{"hidden_act": "silu", "mlp_ratio": 4, "width": 384, "mixing": "mixup", "max_precond_dim": 1024}
Rows from block 3 of a small image classifier, named by matrix and row number. Rows with one number belong to one neuron. Each number is 50 + 15 x the weight over its row's rms, rounded and kept within 0 to 99. All counts start at 0. After the name is the row's rms in percent of the matrix's.
After each neuron's rows are labels from the 100 images, of 14848, where the neuron reaches its highest value: "strongest on" is what is common among them. Only what is clearly more common there than usual is listed. The data: made-up road signs on poles.
# fc1: MLP up (model.blocks.3.mlp.fc1.weight, 1536x384), inputs 192-287
# fc2: MLP down (model.blocks.3.mlp.fc2.weight, 384x1536, transposed), outputs 192-287

fc1.56 094:45 60 69 13 53 30 32 76 56 36 35 52 46 40 26 39 48 44 56 27 54 37 58 51 49 40 63 19 30 45 45 43 49 64 56 75 58 14 48 59 37 60 43 49 38 73 55 53 63 63 43 45 32 78 40 50 46 54 63 57 45 51 61 62 48 72 44 78 69 68 44 61 39 51 78 57 75 36 46 27 64 73 42 23 38 83 36 73 47 49 31 37 44 50 61 37
fc2.56 105:73 50 39 63 70 58 65 45 63 56 61 40 74 44 55 39 56 35 31 35 53 42 59 21 64 79 43 40 70 44 53 35 34 12 46 20 46 28 71 38 44 82 55 51 50 48 54 78 52 38 30 34 28 69 40 60 56 49 51 42 51 45 22 62 56 44 48 56 54 50 70 59 43 53 60 68 23 33 40 55 82 30 56 48 48 59 49 39 64 40 54 52 81 70 80 31
strongest on: black rim

fc1.313 098:68 59 51 66 37 79 58 49 43 51 21 39 54 55 56 71 52 52 73 40 65 42 53 55 33 38 57 54 43 66 75 27 77 29 58 53 49 66 37 46 68 63 65 26 54 33 41 64 58 59 44 40 53 49 48 34 38 56 41 52 45 35 36 43 50 74 62 37 57 45 36 64 37 49 44 40 67 22 46 51 55 57 45 54 64 38 50 72 35 69 46 66 45 63 58 44
fc2.313 099:48 47 70 66 44 30 35 60 45 52 75 63 68 32 61 44 51 49 55 59 41 67 40 62 54 45 72 28 81 40 23 28 42 55 60 50 63 72 55 36 60 46 36 40 52 44 43 49 58 65 34 47 30 50 60 80 66 49 51 49 36 46 48 58 73 42 45 35 41 46 52 22 71 48 74 41 26 65 65 59 50 44 48 25 22 42 24 27 59 10 45 65 49 40 30 10
strongest on: blue rim

fc1.180 100:44 51 48 61 42 75 65 39 78 45 67 51 28 62 23 25 41 53 44 58 21 66 20 48 51 61 70 52 54 43 39 38 65 72 32 67 62 69 47 59 47 43 49 29 29 54 60 63 36 66 50 48 51 30 49 28 40 58 58 42 68 63 47 67 43 36 76 19 76 80 59 46 51 81 19 69 78 31 46 40 36 26 50 36 41 45 27 62 38 42 47 36 49 43 65 71
fc2.180 106:26 60 68 71 33 46 46 90 41 28 42 29 60 57 33 67 61 35 58 18 70 42 66 42 58 62 47 41 45 37 46 79 22 33 49 45 45 33 44 55 50 54 42 70 70 55 44 40 58 46 41 55 69 50 38 59 55 41 57 72 67 46 70 50 60 61 65 30 48 77 40 51 52 66 72 48 42 57 19 35 77 46 39 60 43 53 42 08 45 45 32 70 35 42 39 57
strongest on: black rim; orange face

fc1.385 100:65 33 71 48 30 76 38 32 35 59 48 46 74 51 40 34 40 43 45 39 58 67 38 48 59 59 66 64 45 59 50 48 64 57 47 20 59 61 32 24 78 56 67 55 37 80 81 41 58 62 66 42 55 14 53 24 58 70 50 56 60 49 46 70 56 77 59 68 47 48 35 17 52 31 18 26 50 66 53 76 45 59 47 56 71 54 28 49 45 36 74 35 46 55 31 45
fc2.385 095:76 24 51 75 40 39 72 61 33 46 50 29 44 49 60 37 60 38 36 61 37 57 58 48 39 50 63 59 43 62 67 50 68 68 57 55 45 39 73 57 35 69 41 41 52 52 47 40 54 73 14 54 61 99 56 35 75 65 35 51 32 53 79 52 55 62 24 59 56 28 51 45 42 56 58 59 68 53 37 76 67 71 52 49 15 18 31 46 90 42 47 38 48 43 69 42
strongest on: black rim; white face; black face

fc1.21 094:53 33 60 48 46 40 61 21 58 41 51 32 45 68 32 69 58 84 45 47 53 58 68 53 62 60 52 32 45 64 60 47 49 32 42 64 37 43 49 47 71 40 47 37 30 52 69 80 68 47 50 38 60 45 49 40 63 94 51 50 58 50 55 26 21 38 72 57 43 46 57 46 23 75 31 42 54 53 58 50 22 69 27 53 63 47 61 40 38 62 52 63 46 44 37 50
fc2.21 102:42 65 51 68 43 35 63 49 36 54 73 55 71 70 44 30 65 51 54 36 21 63 57 89 27 54 74 48 45 70 22 55 72 45 37 61 73 65 52 76 07 54 60 79 76 53 68 42 48 73 54 50 22 60 55 59 47 58 43 44 53 73 60 52 57 51 64 40 53 46 68 62 71 53 44 63 34 72 44 59 39 33 47 32 63 60 42 73 55 40 88 27 45 56 46 52
strongest on: blue rim; triangle sign

fc1.260 100:67 67 67 63 24 43 38 37 46 47 46 30 71 15 25 42 66 39 38 59 55 53 62 40 48 46 44 48 47 52 74 17 47 39 42 28 29 37 35 48 47 61 70 56 55 58 73 57 34 50 36 36 18 48 53 55 33 56 52 21 53 56 59 37 74 46 37 59 68 40 53 34 52 29 40 75 27 37 27 57 61 41 25 55 63 36 60 32 45 36 35 37 62 53 38 40
fc2.260 099:56 58 47 37 39 59 74 85 93 32 55 75 69 48 52 62 61 77 57 55 47 43 41 45 57 40 61 61 61 18 31 48 78 33 73 00 73 16 56 55 66 47 31 39 51 41 64 35 77 44 44 84 63 29 34 44 66 82 50 62 31 36 64 44 49 62 80 55 64 45 45 40 45 36 48 50 53 51 39 60 39 64 87 55 49 37 67 71 31 77 31 59 48 52 57 44
strongest on: pink face; purple rim

fc1.351 096:60 48 17 37 47 44 61 59 52 46 66 46 52 46 44 55 65 44 53 61 39 24 57 42 58 79 24 68 52 49 35 22 46 82 79 56 58 63 44 44 61 71 55 41 13 56 82 65 66 79 61 24 38 49 37 50 44 41 32 69 64 26 76 45 80 50 45 38 54 56 50 45 52 43 43 61 66 71 43 62 17 21 28 47 47 68 75 31 61 36 24 47 67 57 99 35
fc2.351 096:55 77 32 20 52 84 49 29 57 64 55 47 48 44 21 36 59 42 35 51 42 47 49 74 74 53 86 48 30 64 58 51 68 16 65 29 47 42 55 64 34 21 30 54 54 64 44 48 52 43 44 61 59 41 22 46 46 68 66 59 39 82 54 11 62 37 57 24 35 39 61 49 64 26 37 48 41 51 61 52 52 67 30 72 50 31 40 35 50 69 40 45 69 21 26 71
strongest on: red rim; pink rim

fc1.183 102:45 31 44 71 36 65 42 23 56 56 50 54 36 68 60 46 46 54 58 57 35 53 56 37 32 62 62 37 26 54 49 40 69 57 57 37 48 49 38 68 43 42 51 30 55 49 62 41 52 45 43 52 42 40 51 34 46 33 45 44 66 32 60 52 94 56 41 39 61 48 40 64 18 36 52 53 32 75 60 31 52 64 52 59 57 42 43 64 58 36 43 52 55 46 67 61
fc2.183 096:60 52 57 32 29 42 52 59 63 55 33 82 46 65 67 45 41 45 27 54 35 37 75 57 35 32 50 68 48 40 38 53 52 49 30 32 71 31 38 53 36 70 28 65 38 46 25 45 29 28 65 25 49 52 48 74 74 50 32 69 53 59 60 57 48 53 64 48 68 29 66 44 91 80 50 25 82 45 50 52 28 52 22 43 41 64 60 45 45 40 64 64 22 61 63 76
strongest on: red face; green rim

fc1.592 102:33 46 80 41 72 42 38 30 58 55 42 57 36 55 48 57 19 48 69 49 59 56 61 60 58 41 60 36 57 43 58 49 25 66 72 34 42 17 79 49 64 38 31 71 60 38 21 27 65 39 57 43 59 41 64 18 47 69 55 59 62 53 55 73 72 60 31 55 44 51 70 39 30 52 57 44 81 35 16 18 41 53 64 59 31 52 31 50 44 76 42 56 41 71 29 57
fc2.592 104:70 39 40 37 57 64 65 70 38 38 65 48 56 39 63 42 80 60 63 52 79 45 44 39 45 36 28 43 82 32 37 68 69 50 45 50 47 72 58 27 63 70 64 44 63 50 81 48 26 40 30 59 47 48 25 50 49 36 67 33 36 52 45 30 45 69 42 30 23 85 42 44 63 48 49 35 63 43 47 90 35 39 46 48 87 55 66 31 69 78 35 65 42 77 74 50
strongest on: purple rim; teal face

fc1.226 099:76 59 63 66 46 46 62 32 13 63 46 40 42 37 68 43 34 68 42 40 56 34 53 46 31 57 62 54 60 69 60 57 89 62 74 75 66 43 49 54 38 43 66 57 30 39 48 58 60 74 44 35 57 31 32 42 57 53 40 38 53 33 35 47 90 18 49 46 54 50 31 39 59 38 54 56 42 51 66 33 58 45 60 50 66 42 45 76 81 33 60 34 30 61 65 38
fc2.226 098:59 49 68 63 65 37 34 70 47 38 38 73 79 43 58 49 57 33 49 76 72 35 71 31 31 37 46 33 53 49 58 56 59 40 36 47 49 51 64 48 48 40 42 54 81 82 63 43 39 68 49 71 39 59 64 39 58 50 57 33 43 37 77 50 23 66 47 27 39 52 63 33 48 54 52 57 53 64 50 44 49 53 35 66 44 59 58 54 64 36 43 74 46 45 70 60
strongest on: red rim

fc1.584 096:61 55 81 39 51 53 55 45 64 30 36 54 50 49 53 64 58 80 72 19 41 85 40 67 38 30 63 76 48 47 29 66 47 63 61 79 56 66 57 69 77 56 32 54 41 52 39 50 51 49 72 78 51 75 42 39 74 57 39 44 65 56 41 54 51 42 73 72 51 61 40 76 49 39 18 78 27 50 33 49 35 46 56 34 53 51 61 32 52 88 59 55 52 65 28 33
fc2.584 109:58 32 28 62 35 61 49 62 31 39 70 64 64 66 68 71 47 55 48 64 54 14 48 50 49 37 34 56 49 67 36 44 50 46 40 18 31 61 44 47 46 60 56 67 73 57 83 55 43 65 37 36 18 53 47 67 56 41 78 45 57 64 80 45 74 55 77 53 37 52 35 43 39 45 63 48 83 69 78 72 67 33 66 50 50 57 68 40 52 46 39 52 38 49 60 62
strongest on: blue face

fc1.315 097:57 50 64 51 55 41 58 30 55 40 50 48 51 34 40 71 64 70 74 46 29 37 41 33 42 37 51 80 48 80 53 60 61 65 64 35 56 51 49 63 55 53 37 62 47 69 58 60 59 59 64 66 35 45 75 39 53 21 48 49 66 66 44 74 54 59 46 61 69 41 34 69 79 54 41 52 65 27 51 47 70 54 41 51 41 47 47 33 46 56 56 55 45 79 62 30
fc2.315 096:35 34 28 48 45 37 27 56 44 59 48 58 78 54 66 68 50 25 30 64 62 39 61 50 26 32 33 54 63 29 49 70 29 63 51 51 58 57 44 65 25 73 58 53 80 50 45 63 33 51 61 48 52 59 47 61 37 47 61 44 55 71 58 49 60 46 56 60 37 72 56 19 68 45 51 46 47 52 56 42 62 48 90 46 76 28 37 32 66 65 25 49 70 25 40 56
strongest on: blue face; orange rim

fc1.70 097:48 42 53 41 21 82 45 44 61 50 48 57 36 51 30 29 39 48 50 24 54 61 35 68 63 46 59 31 46 37 54 54 40 19 35 29 66 24 48 64 61 40 39 49 49 37 51 55 35 39 39 67 37 47 32 50 59 19 60 20 53 56 48 43 31 62 55 80 52 78 41 58 82 60 64 72 25 50 51 25 48 60 64 61 39 49 71 56 24 40 71 35 34 71 28 71
fc2.70 091:53 64 50 53 45 60 44 51 26 65 43 46 41 52 46 71 39 53 49 62 48 62 56 72 25 22 09 41 64 52 66 24 28 43 62 77 51 33 28 39 49 71 52 57 64 61 35 67 10 54 30 58 71 30 43 38 51 39 48 55 53 57 45 62 40 36 34 41 22 46 89 32 45 41 66 30 54 41 66 74 30 48 36 48 44 62 52 39 47 83 47 56 72 31 60 52
strongest on: purple rim

fc1.23 108:25 68 59 56 35 49 55 34 47 66 63 48 50 60 52 37 50 34 64 41 67 37 40 68 97 63 50 29 66 36 48 53 73 58 48 35 56 48 81 48 55 59 32 51 59 41 51 49 58 66 26 51 25 71 39 56 44 61 35 42 43 49 53 54 68 48 71 42 89 36 76 30 57 49 75 57 48 42 55 48 48 42 50 31 54 51 42 69 41 47 30 56 03 32 43 52
fc2.23 099:40 43 58 60 54 74 54 55 54 67 51 35 59 39 51 56 36 37 55 73 45 62 42 48 46 65 63 67 56 49 79 46 51 37 64 55 43 62 65 32 42 25 58 40 50 46 41 39 58 28 70 51 46 52 70 50 72 51 74 69 37 64 36 37 41 61 35 47 55 52 48 86 45 50 22 49 35 22 62 51 58 56 42 81 57 68 62 63 55 48 53 57 47 64 63 28
strongest on: triangle sign

fc1.647 098:62 43 37 42 36 32 67 31 58 67 31 70 45 59 63 51 58 47 77 58 52 78 73 74 47 85 30 63 75 68 45 32 42 69 49 40 45 61 38 25 49 57 46 56 30 46 64 63 53 31 28 74 23 44 21 79 55 59 37 36 40 19 52 69 48 56 41 37 64 44 42 40 58 60 34 50 63 67 33 29 50 48 71 61 19 52 54 47 48 51 46 59 43 63 37 33
fc2.647 093:38 44 94 58 58 25 41 51 23 59 41 34 27 53 41 37 38 69 23 61 66 67 72 62 61 50 48 53 63 34 75 56 44 37 30 81 61 36 33 33 55 34 59 43 65 33 60 25 55 52 84 34 47 71 75 35 61 33 65 51 56 44 57 38 50 52 38 60 65 18 52 50 34 57 47 50 48 57 82 34 35 59 25 43 52 07 55 54 57 47 83 44 29 58 44 65
strongest on: grey rim

fc1.635 093:50 61 59 45 55 33 58 29 55 21 56 24 52 31 34 36 66 41 67 66 71 45 48 71 52 25 29 59 46 71 33 61 51 53 60 46 61 28 55 47 43 50 46 70 53 56 41 58 50 56 79 28 56 66 51 49 28 48 43 33 65 57 58 83 60 34 64 45 81 41 36 44 80 47 47 33 52 56 53 56 81 41 40 74 49 50 41 40 48 35 53 39 39 37 41 13
fc2.635 096:42 55 43 26 29 45 32 70 60 48 61 70 71 58 41 69 47 41 40 31 44 59 62 44 71 53 33 69 66 50 59 45 68 46 62 55 33 71 48 37 51 67 50 64 30 39 70 56 50 19 42 63 73 38 39 39 47 48 39 63 54 61 36 39 57 49 56 80 69 32 50 41 50 27 48 41 52 44 58 48 47 40 58 49 37 27 76 58 44 44 40 50 69 24 28 59
strongest on: blue face; teal face

fc1.617 100:38 48 41 56 54 39 69 25 55 55 66 36 67 50 65 61 61 54 57 45 82 30 40 63 53 48 33 58 69 57 39 56 49 43 40 42 62 33 46 34 43 60 47 57 61 44 83 34 81 78 59 56 34 60 64 61 29 37 47 39 36 58 25 67 09 61 46 61 55 46 36 65 64 48 41 52 25 42 46 54 60 55 51 94 41 73 23 49 35 47 15 55 30 47 51 77
fc2.617 099:57 61 56 57 34 48 30 53 73 59 75 38 57 47 74 69 54 68 45 59 54 73 56 39 31 41 56 37 42 40 69 69 60 61 57 77 61 38 46 45 34 50 52 46 44 49 39 65 60 52 43 36 55 45 29 53 29 57 49 37 21 25 55 51 62 35 43 39 34 57 47 44 58 38 55 27 37 55 44 49 54 47 58 39 49 44 51 62 66 39 60 44 64 41 56 28
strongest on: grey rim

fc1.610 098:47 68 71 54 50 26 30 49 56 61 55 42 57 73 56 44 27 55 78 64 45 63 13 44 63 46 33 57 38 70 21 29 33 58 73 40 29 69 63 46 49 49 68 23 37 16 71 57 53 33 64 49 52 45 41 12 59 36 61 38 56 69 53 42 37 66 42 34 69 45 58 32 79 37 31 60 50 54 26 46 32 58 60 39 38 63 52 57 27 25 32 46 31 66 60 48
fc2.610 089:84 58 48 35 33 38 69 78 60 61 25 63 61 66 42 38 59 78 58 42 64 51 37 55 40 65 53 35 49 34 28 51 58 31 42 55 39 24 59 68 34 46 42 45 70 51 74 26 61 32 48 45 72 62 47 52 35 56 66 58 56 65 52 63 45 39 35 46 61 77 35 38 37 46 57 52 72 29 55 54 53 32 46 56 35 36 67 56 53 56 50 75 28 27 46 50
strongest on: black rim; pink face

fc1.32 096:44 56 35 57 48 44 68 32 47 29 40 57 65 69 53 39 60 66 40 32 34 46 45 61 53 62 78 28 53 64 48 68 48 46 54 77 65 69 51 28 55 55 72 79 56 51 18 61 57 61 54 50 57 40 51 42 38 47 84 76 74 60 29 67 66 60 29 29 79 66 18 62 51 57 44 49 62 58 53 43 69 57 37 67 54 60 49 63 51 53 59 53 44 49 61 63
fc2.32 099:52 47 58 61 73 53 18 43 48 47 34 57 60 41 40 42 41 55 32 52 84 56 48 26 24 54 58 61 64 22 81 53 58 71 47 41 74 18 26 47 56 61 45 39 56 34 56 53 32 72 70 58 31 42 34 41 54 67 32 69 52 67 46 51 29 49 41 48 59 62 55 59 32 52 77 41 66 45 29 36 41 54 59 34 49 37 47 34 60 58 35 51 42 10 40 35
strongest on: red face

fc1.65 110:42 53 54 59 86 63 65 40 32 69 72 62 37 44 70 67 36 40 31 68 31 59 39 63 48 48 59 27 45 53 62 44 34 35 40 67 43 47 50 31 70 47 56 69 46 91 85 36 52 42 57 48 47 53 55 58 47 68 39 47 47 44 60 72 44 48 31 37 36 47 42 52 46 49 79 55 75 46 38 40 06 56 73 46 34 63 64 41 56 34 40 36 77 64 53 48
fc2.65 107:51 72 60 63 35 44 30 57 44 50 66 27 53 53 44 67 52 47 53 57 74 40 55 33 58 55 51 46 69 54 52 66 41 71 66 43 38 68 45 63 37 60 54 71 70 32 39 70 44 40 50 29 25 72 32 44 52 40 62 70 77 32 69 29 77 55 54 37 60 46 28 38 48 31 78 48 32 29 56 41 53 30 39 47 23 34 47 43 33 35 70 68 43 72 60 64
strongest on: red face; brown face

fc1.289 102:54 55 40 57 41 47 54 51 56 21 44 59 76 24 36 40 71 46 41 83 48 61 18 52 43 52 24 45 65 48 58 17 40 80 70 50 53 29 41 42 73 54 44 40 26 47 84 46 53 55 39 45 45 55 55 78 41 42 60 54 52 48 50 50 60 88 36 58 61 83 23 40 58 65 19 33 41 16 48 69 60 73 48 69 83 63 68 65 41 54 24 64 61 51 26 62
fc2.289 104:58 70 75 50 33 68 35 47 75 45 62 31 56 44 69 74 44 92 35 53 47 43 64 36 44 73 73 53 53 56 58 61 62 55 36 38 66 45 39 48 38 55 68 34 54 24 36 46 59 57 50 37 43 25 47 24 59 74 49 52 32 70 60 47 35 43 58 47 79 56 48 63 36 42 35 57 47 65 48 36 64 61 58 47 45 29 64 48 48 55 44 54 62 32 64 54
strongest on: pink face; grey rim

fc1.611 099:31 35 27 43 21 84 50 67 50 67 30 42 23 23 44 66 61 54 44 54 62 25 30 62 64 49 60 41 64 80 59 58 59 50 49 77 63 50 33 54 38 32 53 50 60 60 46 52 59 52 66 58 45 45 78 53 41 48 62 48 31 47 40 23 52 43 71 40 24 35 60 49 68 38 79 47 51 21 66 58 57 49 24 48 68 20 63 60 33 62 48 72 48 77 53 42
fc2.611 089:43 40 61 41 45 45 49 50 25 41 61 65 70 65 52 50 48 32 34 42 41 54 27 70 79 62 69 64 57 56 36 58 62 59 65 21 31 45 54 45 58 43 48 30 48 36 33 53 75 34 25 41 53 37 58 74 72 38 51 73 45 50 34 50 56 53 46 25 34 47 60 43 47 50 52 36 41 42 27 60 63 57 50 37 63 40 39 48 37 60 58 53 60 44 45 21
strongest on: blue rim

fc1.27 101:50 59 86 33 50 28 52 46 57 61 32 47 43 53 42 68 22 67 39 50 17 47 48 66 50 99 44 47 55 30 60 65 81 86 65 45 52 34 67 33 28 65 37 54 88 32 62 23 31 43 51 57 73 48 63 52 45 56 51 47 47 52 54 82 77 37 55 46 60 50 39 54 54 61 50 46 36 50 28 48 51 33 69 45 68 52 48 63 22 49 50 53 34 29 68 35
fc2.27 102:23 68 37 46 08 34 51 49 55 76 53 60 30 40 53 56 46 52 67 75 63 55 47 39 52 35 36 66 57 52 41 58 44 17 65 63 49 42 50 26 30 42 42 43 60 81 35 39 45 32 44 38 48 70 31 62 84 23 56 50 13 44 26 11 56 60 50 39 51 39 32 48 80 35 24 60 63 27 38 52 36 80 44 48 68 53 60 25 53 57 52 48 61 75 40 42
strongest on: blue rim

fc1.19 102:43 46 56 59 43 55 41 51 42 56 36 39 46 57 36 34 87 32 49 11 35 65 34 39 51 23 35 29 70 74 34 46 73 65 68 54 55 53 51 55 73 18 47 82 62 51 70 39 56 33 47 58 62 39 46 34 25 77 33 57 20 51 47 50 59 39 61 37 47 49 41 41 40 44 67 69 39 57 38 37 34 77 52 27 40 57 54 54 30 58 37 19 40 51 68 40
fc2.19 112:15 48 70 35 41 72 65 38 57 71 69 38 50 37 52 47 32 63 59 44 39 74 58 64 47 76 66 52 22 43 60 44 66 42 25 51 32 40 69 64 72 27 80 36 44 23 59 55 11 40 37 33 44 37 56 69 14 49 62 54 67 63 17 48 63 66 83 41 25 56 36 59 50 51 53 49 54 67 39 37 54 60 35 43 80 46 48 57 65 43 48 48 40 58 36 64
strongest on: blue rim

fc1.554 103:46 39 48 52 50 41 67 77 29 57 37 55 69 55 48 48 38 69 62 62 71 55 36 47 59 61 62 53 55 52 34 83 57 63 56 64 62 42 50 48 63 39 39 37 59 42 62 53 72 73 54 71 48 50 79 62 42 49 47 36 67 55 41 48 73 67 37 68 80 54 47 51 49 45 58 68 60 66 83 32 68 62 28 34 26 51 21 56 19 10 83 44 59 48 55 34
fc2.554 103:62 58 46 47 71 42 37 48 25 38 43 38 33 32 52 65 52 50 32 55 63 27 49 23 15 56 54 81 80 24 51 18 41 42 38 52 56 18 52 80 53 39 67 47 56 48 42 78 60 55 53 38 52 14 54 28 56 45 56 55 43 52 70 70 56 47 55 36 39 80 37 67 69 61 41 58 37 50 52 43 37 31 66 39 56 76 51 72 76 57 52 43 64 57 63 34
strongest on: purple rim

fc1.141 103:63 49 42 60 61 57 45 35 56 36 54 64 44 48 62 70 44 51 35 73 53 57 85 29 73 56 44 69 46 51 54 32 33 68 47 58 36 51 60 44 66 74 46 64 65 48 41 22 42 37 54 37 65 50 53 37 54 48 51 48 39 50 45 57 22 67 51 45 74 65 39 38 36 71 75 53 61 42 31 36 73 56 83 62 56 63 37 66 47 52 23 51 49 67 39 45
fc2.141 105:74 39 47 56 49 35 40 47 13 25 38 54 42 56 56 62 44 50 58 49 81 33 43 51 64 54 35 55 50 40 44 54 52 50 39 61 58 53 67 60 46 59 70 78 66 57 81 40 55 78 53 58 53 40 42 43 44 48 71 38 48 36 43 45 68 37 29 54 48 77 34 80 51 41 22 49 61 49 39 64 55 27 38 60 56 49 74 25 56 58 64 53 45 52 69 53
strongest on: purple rim

fc1.735 104:54 54 61 61 36 54 31 60 52 59 72 31 34 53 32 33 57 27 39 17 68 45 60 47 70 60 43 51 68 16 52 37 70 61 36 49 57 65 54 54 75 53 41 44 30 45 75 77 58 52 60 48 59 47 64 35 34 38 48 47 49 51 36 47 64 73 51 50 45 61 34 42 58 71 51 51 33 21 62 43 49 70 47 43 82 52 68 78 45 22 61 36 42 44 44 61
fc2.735 093:39 24 26 51 51 39 38 76 63 49 60 63 68 27 61 48 37 33 69 22 30 56 52 62 54 54 71 50 53 51 47 45 50 49 57 31 24 58 37 54 66 54 63 64 75 21 74 28 32 47 45 58 48 12 69 46 76 43 46 50 24 56 40 64 50 20 42 61 25 68 63 46 46 61 56 59 52 45 60 65 44 56 60 46 29 52 20 16 33 42 30 56 74 59 52 37
strongest on: purple rim; blue rim; brown face

fc1.728 102:43 40 20 52 46 54 45 49 32 57 67 62 48 70 45 47 71 76 70 50 50 34 74 73 53 54 28 37 49 37 76 53 39 50 61 36 62 42 80 28 37 34 52 25 54 57 61 64 64 67 69 61 44 35 48 34 44 72 55 68 52 49 51 37 59 51 22 42 43 64 47 38 57 41 22 57 17 31 54 24 30 65 28 42 44 53 55 39 28 69 36 64 43 45 32 43
fc2.728 100:55 62 49 24 47 63 36 39 54 42 53 56 47 67 59 64 52 53 65 47 36 62 45 59 65 61 64 57 51 35 40 51 79 52 36 52 46 37 47 68 55 74 68 39 35 34 33 16 61 50 39 39 35 24 53 61 86 47 38 67 20 61 51 41 44 49 47 44 33 55 49 52 24 40 66 39 62 42 69 56 47 29 72 20 50 34 41 36 40 75 60 38 67 66 33 40
strongest on: blue rim; teal rim

fc1.721 096:26 58 42 56 56 47 65 59 55 81 48 77 42 52 54 43 47 46 58 26 56 61 56 63 33 00 56 22 36 77 39 57 74 51 47 52 59 56 65 00 54 61 59 38 40 91 59 85 26 48 36 47 60 62 41 48 21 61 49 48 88 51 50 35 25 60 44 73 45 54 55 58 36 30 35 25 51 38 69 40 58 62 28 52 68 53 37 29 37 43 51 56 69 55 51 58
fc2.721 100:48 41 30 44 63 55 40 37 53 51 43 36 56 79 47 34 59 77 47 33 35 60 64 39 45 72 61 48 57 49 51 53 40 47 37 55 39 37 32 67 46 27 35 57 22 16 42 36 50 42 57 56 53 20 50 26 82 39 54 66 46 47 36 16 46 51 44 29 34 19 65 44 57 41 46 63 67 46 66 35 48 43 46 60 75 50 48 57 37 71 72 47 76 62 45 60
strongest on: red face

fc1.412 094:61 53 56 37 53 57 49 61 54 60 81 56 30 49 37 57 63 59 41 65 48 11 44 37 51 32 55 47 81 57 43 40 39 39 73 53 44 26 50 59 57 51 63 53 57 61 56 40 37 70 68 60 52 38 46 34 42 38 22 45 54 34 62 73 36 30 65 58 60 53 29 56 67 30 71 72 39 47 48 54 69 56 70 81 37 57 54 65 38 31 50 67 46 66 59 28
fc2.412 103:49 36 52 59 67 48 37 41 54 37 87 64 54 21 18 55 53 68 43 62 55 49 53 50 55 47 31 74 44 44 68 75 25 44 36 83 53 52 46 55 66 60 55 44 69 58 45 50 41 52 45 36 45 50 53 59 38 36 53 43 71 63 40 74 41 75 65 40 54 75 58 53 24 53 50 75 54 26 54 57 44 61 56 67 29 52 45 69 78 48 26 51 49 37 52 45
strongest on: purple rim

fc1.759 096:63 49 58 37 31 70 25 58 44 49 72 44 38 70 40 29 51 49 56 40 54 37 43 60 60 58 52 43 32 52 61 43 66 47 45 52 33 52 71 63 49 60 55 45 59 29 60 25 70 32 53 41 30 19 41 35 33 21 67 51 42 60 40 52 53 41 54 56 55 34 46 64 41 45 54 52 43 52 68 65 19 46 30 53 30 42 72 46 44 42 40 46 51 62 71 67
fc2.759 102:67 37 53 63 49 39 63 62 64 60 43 38 41 44 36 51 59 37 59 34 58 63 48 54 51 50 62 42 51 41 45 58 39 61 70 44 71 54 32 70 47 43 31 63 36 62 25 48 56 33 37 32 66 52 59 36 35 51 43 58 40 48 72 57 32 34 30 49 32 65 77 56 54 59 44 52 35 62 25 54 67 38 71 61 84 27 69 54 20 70 55 54 40 38 37 15
strongest on: black rim

fc1.492 093:45 63 85 38 67 58 60 59 62 75 58 54 72 61 50 66 28 15 37 15 48 46 57 39 64 53 42 38 57 59 65 61 45 27 38 16 64 46 40 41 57 27 15 56 81 32 26 43 61 46 46 70 39 37 33 41 62 41 57 60 46 27 37 66 56 58 99 66 62 68 37 47 64 58 31 58 42 31 76 29 64 48 53 30 70 49 25 42 54 64 53 57 46 52 48 56
fc2.492 097:54 73 26 24 37 73 39 35 47 76 60 62 55 44 29 52 73 58 50 55 73 63 65 63 51 62 42 65 35 32 40 41 51 55 58 84 44 40 38 90 45 41 52 38 43 66 35 41 42 53 46 56 80 50 47 60 29 46 34 61 67 86 33 13 56 59 57 64 30 52 34 52 71 45 24 51 33 40 44 66 63 53 78 57 30 64 63 42 49 47 35 37 87 46 35 64
strongest on: triangle sign; red rim; orange rim

fc1.520 102:39 51 52 56 65 27 58 51 57 40 59 35 67 40 74 76 41 58 48 47 50 74 63 12 62 31 55 46 37 57 51 62 48 31 30 52 61 60 33 50 71 51 29 15 68 32 30 33 40 56 34 63 79 62 74 48 41 37 46 49 46 53 30 72 44 46 51 79 54 42 45 76 60 44 51 46 46 78 26 72 36 46 69 62 47 50 60 31 43 58 39 75 67 38 68 42
fc2.520 100:73 52 44 47 60 48 51 51 35 79 48 51 48 60 74 67 60 69 50 55 55 60 36 31 62 62 33 55 35 60 41 58 22 60 41 67 57 29 46 34 33 42 65 55 57 70 65 56 61 68 72 28 62 74 72 45 48 55 69 70 36 65 51 50 87 30 32 41 61 53 36 43 55 55 80 47 57 28 90 70 14 40 82 65 45 45 63 72 60 20 49 57 50 62 62 59
strongest on: pink face